{"model": "segmentation model", "dataset": "coloured fractals of 300 iterated function systems on busy backdrops", "horizontal_flip": false, "color_jitter": 0.2, "decoder_activation": "gelu", "decoder_upsampling": "nearest_conv", "init": "small_normal", "eps": 1e-10, "lr_schedule": "cosine"}
Rows from block 7 of the encoder of a small segmentation model, named by matrix and row number. Rows with one number belong to one channel. Each number is 128 + 24 x the weight over its row's rms, rounded and kept within 0 to 255. All counts start at 0. Numbers have three digits each.
After each channel's rows are labels from the 100 images, of 14976, where the channel reaches its highest value: "strongest on" is what is common among them; "peak on" is the class under the peak. Only what is clearly more common there than usual is listed. The data: coloured fractals of 300 iterated function systems on busy backdrops.
# convs0: expand pointwise conv (encoder.blocks.7.convs.0.weight, 384x64x1x1), inputs 0-63
# convs1: depthwise 3x3 conv (encoder.blocks.7.convs.1.weight, 384x1x3x3), a 3x3 kernel
# convs2: project pointwise conv (encoder.blocks.7.convs.2.weight, 64x384x1x1, transposed), outputs 0-63

convs0.33:081119144145143127119121158132109142127119140127126143128123114113131148128159101166132118136126101157097123099137124116232117141181133127121114082113179136132126114155084134139099131113121154
convs1.33:131141128128196137138138134
convs2.33:156091116118171104105159110139133090133119127134135097148127154153136137056118160143156161094132103113128184116133089102108126113109141121147125176128082135132148130148146138121150116130155095
strongest on: black; dense
peak on: fractal

convs0.167:102133141085108153116164105160108116085120168132121136119137147051146153128136134106115169116109139117165142126119154116159099068118149146161125115128130135132107114170132123141134157101096129
convs1.167:133145134132197129126127137
convs2.167:115153149159157088133095136125166125119142104162092135103118128144128123111126156161153073165104121119081136138106103104140113160158156118112124164081175097130134112135121130116127093124122164
strongest on: black
peak on: fractal

convs0.231:097123102145104144117127124109127080128145123133142155118128143076088121113129136087143121156147149115142138157127113124123089125092129078138114112075091129101139091132146161094141127091188131
convs1.231:125147158118161155114086124
convs2.231:100146119121152153138130130121147147131126122188146097106093110165127106118108145110156091155111109132081124136138106094135127110154103109136178190117124111093172146092140164138123141106134114
strongest on: orange; yellow
peak on: fractal

convs0.156:174126139130138141170122120134114106121139140120100150065146111182116131163128123098143140159124123155124155141132097147103153104101150143135099141102158137107162126059122080116113140112150117
convs1.156:125157164122079130127104125
convs2.156:127144114122095136105119142119093126136131145114134167077153132181127116124165147069146101142155118147129153169116117119119136150106102126106161172118123145120152127054141104147143148124136098
strongest on: white
peak on: fractal

convs0.45:128138177107151114120133155152138128138102115163132135084090130134084134160136146148117136080149168151118103149113113133155180130098125173105120132107114129139150100144118165128133171105169102
convs1.45:117160125162077144132129133
convs2.45:140148153104128085128138146152145133101123133101132140084104122118088113124151168121124109071148184178111147153121110109151169143104147161081125159136109166142135113132097118129117135122134103
strongest on: yellow; orange
peak on: fractal

convs0.344:126167129151166117076125090122137131121130162138131141142127102158134175100135137144110120184102181184131136114105102115141128128115085098118122136107168141120143170114144104132121117094152124
convs1.344:120160113109105165096113148
convs2.344:108096122123140123128143181107108136079138148127136163109151119144142108166160154086125128102133109134108118129108133111162130154098185178107157130151129161140154175095114135137108133137149091
strongest on: yellow; orange
peak on: fractal

convs0.94:143173151145099123094114107119103104088188115080125141131105156148121134126128122133075126180117141131086152100103103148133169151134129131168112086137167105116139127124113117130152122134118137
convs1.94:165135104142143085122118100
convs2.94:101105135143153104178135165110161108106131128177118146118136128096132136091131170130107113099091078148122115129083121081119138138142116124122133129106106105107137116185153127165123152101103146
strongest on: black
peak on: fractal

convs0.19:134142185093106126120126118162117142113141133094172122107132121117121124140079152094085104158111122138116141138093130113124165140111151154168103119147144142103163117101151147151130117146201125
convs1.19:129113131135153064122119117
convs2.19:111127132127148139195155145160138127158144159178098136153126144126124135123167158161168101122110094119082085133116135124116104122158124173151166135096105133093154126144130141154119132150115124
strongest on: yellow; orange
peak on: fractal

convs0.144:117119100152155064105105063129099116104134123138109109124183106121145129116086098143127160154119103127196116132110131101165108120127107119138142117114119115131115127152086128142096143135127148
convs1.144:129087149092116162147126136
convs2.144:120096139094125097124138099154106123125096114122139154160101189118095142165127127134078121139146112148172115116119144077103118069132121125160126139108137136102172134102144140103158107133130104
strongest on: black
peak on: fractal

convs0.188:173110112089184102118124145134165139124131123091113111140158102109154082152106122127154118113134126106148141140157101130101105144138148160134141136134063085154120157162102156107145130117104111
convs1.188:138151146122182159110126131
convs2.188:100157113085169144149138132186139112115138129133186163131098162154111103093104135124131143160146131159124154135118097145122139110098164125122127110070112152115125129120151150117131119105176109
strongest on: orange; yellow
peak on: fractal

convs0.343:113135134116157148093111128121128138122127113141106091190101133121150132138158134113112148155115125075063125099152146115114115095126163128099103086102103154093104107155122088157098128139135137
convs1.343:104109152089129146096129156
convs2.343:099094147149144105108162144136167096116150165106061121159116146116123150114129136142129112076110114108111089141133162126121130122152165156134096128114140150141142103184110099144151129106109104
strongest on: black
peak on: fractal

convs0.158:092126158096127123101134128121139113109152139122086145182156119093117134124150132175114122144152129106136095100162147108133114113193139130137104084101085154121100088135114121142118161107113102
convs1.158:131123145124083144126137178
convs2.158:083089124166124108108143121132134126116119133146074110163124119101125179128154134192118117107161128090102119103144159127109105084165128150137102113099104154146123094143120107151139119122123100
strongest on: black
peak on: fractal

convs0.202:109138105126142200078119108135104107185121101125147081141166180116103126154140163123117147104104149107125151161160083122105147123138119131148138136133124116108131089126109112147130134126105119
convs1.202:092106117128183122118134135
convs2.202:113123124169161102105088108104138154115141140107082129090103146167140107110123166136127139155117169088106141145115158111151119153132148112170124120123148089164110149118078121113155116140107090
strongest on: orange
peak on: fractal

convs0.247:181110112110145114121101100143105153111145136134104098109119104142132105117069116133107125163093092164154109135104108141137106146133068118116163145106190134137089143155135111112138145127125135
convs1.247:109096149087144126149102143
convs2.247:157131124118113122116135103128120129118098123119155159112106179149097121146122115127097116194139130141183107113126161095099113088110127099118107135083144122143129162095131134111177112091143096
strongest on: yellow
peak on: fractal

convs0.334:165170105139161104149118132088123130117129095093107112101119097105100127132116136140103098097138126098157162155141120119124132133120174107078146135084080164138148129088115165123122102145118111
convs1.334:136152161165096147131141151
convs2.334:133171092121164126107114150106122112115141136134098110093128131168105124151135149092115136148079121124103107180130115123135147203103104113152134143108123108156178117110145134121164139134160106
strongest on: orange; yellow
peak on: fractal

convs0.361:163097092147124108094107106118114087116130109133146160143151127165162141119163115138128111140139103121116121107122119137149171165068135139088067118153165131115113124166133084144134126132154121
convs1.361:123117122120146094183110119
convs2.361:109108112110144119141158126083135173128144177150138118135141113114105090140127131112108128147051113090138114143094095095112105144110118121181141086135142119145148107105112115136096156105123105
strongest on: yellow; orange
peak on: fractal

convs0.47:121112146156132159148158140117121108110085124140104149068139123168114169149185113119103110107144105119105120134141093183123107098097139116147137127138123115153094146139133131102140114150123070
convs1.47:147168148108093096121121117
convs2.47:134146120107152136138138099104095156149147129163153100108101117170107122153094143110115130181140128118112160135114115094167121111150093163138155152114124145098135104156112172160150159149175121
strongest on: orange; yellow
peak on: fractal

convs0.12:123124124139155131153112112126121145130146107109093135100158125116124109107127128105125172115096177147130162148098115147171125145120075170154135132118097149122108185131130141146099130188101167
convs1.12:141139079148152114121153153
convs2.12:126105130125127111155149097104098203121128148137133133148150119149136161125089113141093140159157151168148110110103139108182132109109116168125107162108088130139112125138158091096150137151147129
strongest on: white
peak on: fractal

convs0.263:134152158128120115122093137084185156113196130096131127141148121164127150137127129122104115132156167098107083143150111105176122116164132130147094086139098128140139097164129144119139118133114121
convs1.263:091136140173098137141149129
convs2.263:116128141176134105119111109075166158079173166094112130117135156130146131076126132130129121131137137071136127160122105119152125150117130115171085128157099142142127116139092127122147128153089131
strongest on: blue
peak on: fractal

convs0.126:104112131115114142104111113139130106129138126121111081089138140130124120136090145133133163181101086166156107138166113125143160118168155123169115102102121134082165081132111142110155160127145098
convs1.126:126135120129146082131123077
convs2.126:128139136100119196120147171116087114100119140128190137116124130123150127163144139110132107109077160165128163126121148120120101138118140155071129136141130164087126176112142128133106127131118142
strongest on: black
peak on: fractal

convs0.102:135091176141143127158116135159128142133089098084121119142134127112151159123122125087145130144103123107098096114118132145069121128155155156160146084125089101120106151162087154118135108160150128
convs1.102:120101100178121113141154125
convs2.102:167157103074144147117116143099110119066126109122135135124114102136137104163150146140093168156081124125118128144132112087135145161131169114120145136127144152147153139075089134115130164132156124
strongest on: pink; yellow
peak on: fractal

convs0.73:166144132143117136144086136093133135152115105134107131157168148143110124162124130122111088116130109063137104171154060108121140148145143122145146164126088102135146095117115172131149127138143112
convs1.73:111119101139167121097145095
convs2.73:112146130104144135133123116175120150171117127137128117143148123145153136144073122124139193141155152144153139127112141122141126134112113106101092087133145157091090164122148108109093136063098138
strongest on: orange; yellow
peak on: fractal

convs0.172:096153122123142173137088156115120084112105118172099109119121148124107156131133116157138148172156181163112136134108113127167165136127145153136146143125080081168108119121126141113119124103154108
convs1.172:135133133080119083117149120
convs2.172:158108097130126103159157122106119132139145128109149156147176126124182125112119134118105140099075098110150129132115138123100075112121110098123136131121212158131147130136117112155158105138102145
strongest on: yellow
peak on: fractal

convs0.318:096121155102069136118119103094107141104110111112134152120128116119154169136127086100083140130096138127159133123090150167099143148137098143139140123145138104190115093117145123080122147158127128
convs1.318:130116126193102117130130130
convs2.318:103130136097145123171124135071126137146153137178099115134143124144082106111145136101115126098100079143138134120089125094152139163152148136125151141176141112116180103143157134131118164134158138
strongest on: yellow; orange
peak on: fractal

convs0.22:156122152114127171130091111102125120155158115139149111139140128168161137132121127073108136129076121122140099166149108121109154139135151121155119161163170172144120130095147141090122106122172165
convs1.22:123151152103147128138162171
convs2.22:176144129129133128125151164132118172091161109080124137103135168129107134138148124099131119108160128179137135140130144123165145188096122099135106150107098153144132154129088130140177153140122112
strongest on: yellow; orange
peak on: fractal

convs0.223:107150128136137152153102096118121145149130130203120123129137156137140109086114115115134170148114134151120120128128149128188080129087120089088144161089103132120081113119112136121102110156132121
convs1.223:145105109127155139161090103
convs2.223:167136154095111098134156116090119102165099118132144122132121126153108147153107127110110097115171117164167138124086174110155112145175127175136122149125153142109158152119113134107113079126102147
strongest on: white
peak on: fractal

convs0.27:170063087126137114168136104113119173116092154118156143104121106157127138121158104116143110115129109107147102162129134154105070107104143142136130132135085123123126165112124118128128168123107087
convs1.27:131125122117061128138111134
convs2.27:184113076126111125149131124136116089149112134126150135168150132132116128139111177097115137116135095121146132152121092088120129135141175105093128104103144135096194115146136142119133085094139148
strongest on: orange; yellow
peak on: fractal

convs0.89:101169168178130139116139164107137128128140185168120131137194120092152137105094102139137127139134163086107094118130129112130113109133101150148117128094096120125123116139115153169112138132122093
convs1.89:132149133142063138128131143
convs2.89:110085131122129120094168118153131087116118154168158147150153169116125159124146151159110129112128126114136178109140111105096161143127077114134099141122110122119136106155184152108138120078145111
strongest on: blue
peak on: fractal

convs0.228:131144110170150102139097147133166136118118117145174156160139147083131119133128130103134139172126113155143130108131132132092134136143073125061126111100117155150123129116193093145149118132108108
convs1.228:075157102122121154130137125
convs2.228:079104106117106163124186114116113134109098119133133108132123122139116143117119140124120148091150116139143172090105116122042137155105153136111161129148141112092167111117125132109152108155152108
strongest on: orange; yellow
peak on: fractal

convs0.10:134136136118144131108110143103121175154148126140123122135185156124111127150123130102104106150161088117110154138129130122112158115127126121165124161151141138046150056102156138151149137129150121
convs1.10:110131137110159117114087089
convs2.10:134111128116100123152111127141084099093118129158143127148107124091120161143097116109122149119143177118158145108151151141105085125112096135073129123145146135156101163132130136066072135106146126
strongest on: orange; yellow
peak on: fractal

convs0.50:080147144152138122160164161094114091105142125108118144138107133127098161131153117154126112105146087139118080136157152142127100110119116148101137081123153097140129122118130139120092133148052110
convs1.50:103083112133126157129156153
convs2.50:120066127172102119152095151091152101144070149155103151162130137091115116133124148161152104120122136131147114096151141119107115134135128157116120151118105139161173116135158093113127113154102099
strongest on: black
peak on: fractal

convs0.103:125154120179187119120119155171149119143143127136121117105124160173092074144091140093113169123134111122136121135114108127110157141110131116160103119138085158140132143087135148139153096151135095
convs1.103:125133167111164099098110133
convs2.103:115131125105116135096100167122076128144148084123165149131177130174131130130148129148128111136130109140167152110143116134144161169108119121060096143097154130161151147131120117164159123132143104
strongest on: yellow; white; pink
peak on: fractal

convs0.139:165135103138095100097095149146128127113114094112148150118132120080136141117130140089131153146119196163102172116116119162114164162098112120091100130131131154142133126116155122128131115133175165
convs1.139:100119088139087141114114108
convs2.139:117153139108137130145154128134125127098135138169124142102084157163144110131159147144152113140114096103120150128080129088118121131101156187160123085107134153145145135126069120161138144168130092
strongest on: yellow; orange; pink
peak on: fractal

convs0.147:106160115120125117117135140111136095133184114082131158134127145154145114123109096126118143122180151116117164117109165159147125130100154132117140104140137110145161148136065153142103119200139111
convs1.147:147124135152109114092175136
convs2.147:103124132129178101135150174081161133157171158137097092122169118149097107130130149126109132129109125085138116165106112090116141143144126147151159166100149096120158106134116137134155154133103108
strongest on: orange
peak on: fractal

convs0.83:141104136133135068109092162131139076136137121121187150153143136133130118109130155136145130095129090101134137137133097107142140143121156098130137101067108152135131168104152108100127136167135168
convs1.83:135131126124197125140141129
convs2.83:113145132137133097134095113081134178107099152147128161071104123130129127124163152164133064168087134130110115135111130092128115112158115128130159134137163107130157085132125147112098129122103143
strongest on: yellow; orange
peak on: fractal

convs0.375:130119151079160145121105104132125122124127091100122110104144123148171135123087136117131107137118188087110152166097097125171155091135159101121119113106105134106160117109108170105137160135153129
convs1.375:131138125137198121127122136
convs2.375:124091103111109126143166100106144148115103144148137141102106153137143136116145152098121184112101119144133134106096152090074133090127109127173152149129138143131169125132139178138155112146135075
strongest on: pink; yellow; white
peak on: fractal

convs0.288:093159095160133104101107121148112098138128095123147135135126100111084117154121154143123130111144122077138101114143158107134120154134116088121104075110091194130146112077142131132107151136128108
convs1.288:148166116157094124126109098
convs2.288:141121120082105168164149124127114148100100143156123163103105074139114104162140137178132169161083094113129135122107095144106085129116140138116131100114125159100132127102103154132111156141134144
strongest on: white
peak on: fractal

convs0.85:135086131197113150121165121099167133115139095117129166104134127149120155110141111097081135153148140124128103074106107151119129136129112096128161079108159105141117135152143103121152132160135149
convs1.85:131129136174131077146119127
convs2.85:118134100120153190126095152120140152133169142142108099134110163153112128140110156083153145143102097101100135132112096101104116101117168089128164103126117151128138116104135151112153153147170092
strongest on: orange; yellow
peak on: fractal

convs0.345:137164142147098111139131119106138148146132072064105131082137110093119139119152116080108137159129128152100130123113144155142103158105124156096146097133134108130120100116114138126073124180131149
convs1.345:144114142095175137135136096
convs2.345:110169144134167130115104172141145142111129124138119109110112109118073117111093134078136098101112150124077110158105172130087150140160121150108114132137105109105136139138129174129079100115124128
strongest on: orange; pink
peak on: fractal

convs0.164:123110099096135151158148063132106121133091134134095154091122120172136121133132156154152099129102131120102135124117153126103103137138145137107114143111110147096107130107109092163117125094132209
convs1.164:123122118075171121113122119
convs2.164:136089113108129118095080137169103123133170127122175085141152192124116112109127116118161150115145115155135177111111099124155126125113138101155104110100125089122119127163143166098141115121126121
strongest on: black
peak on: fractal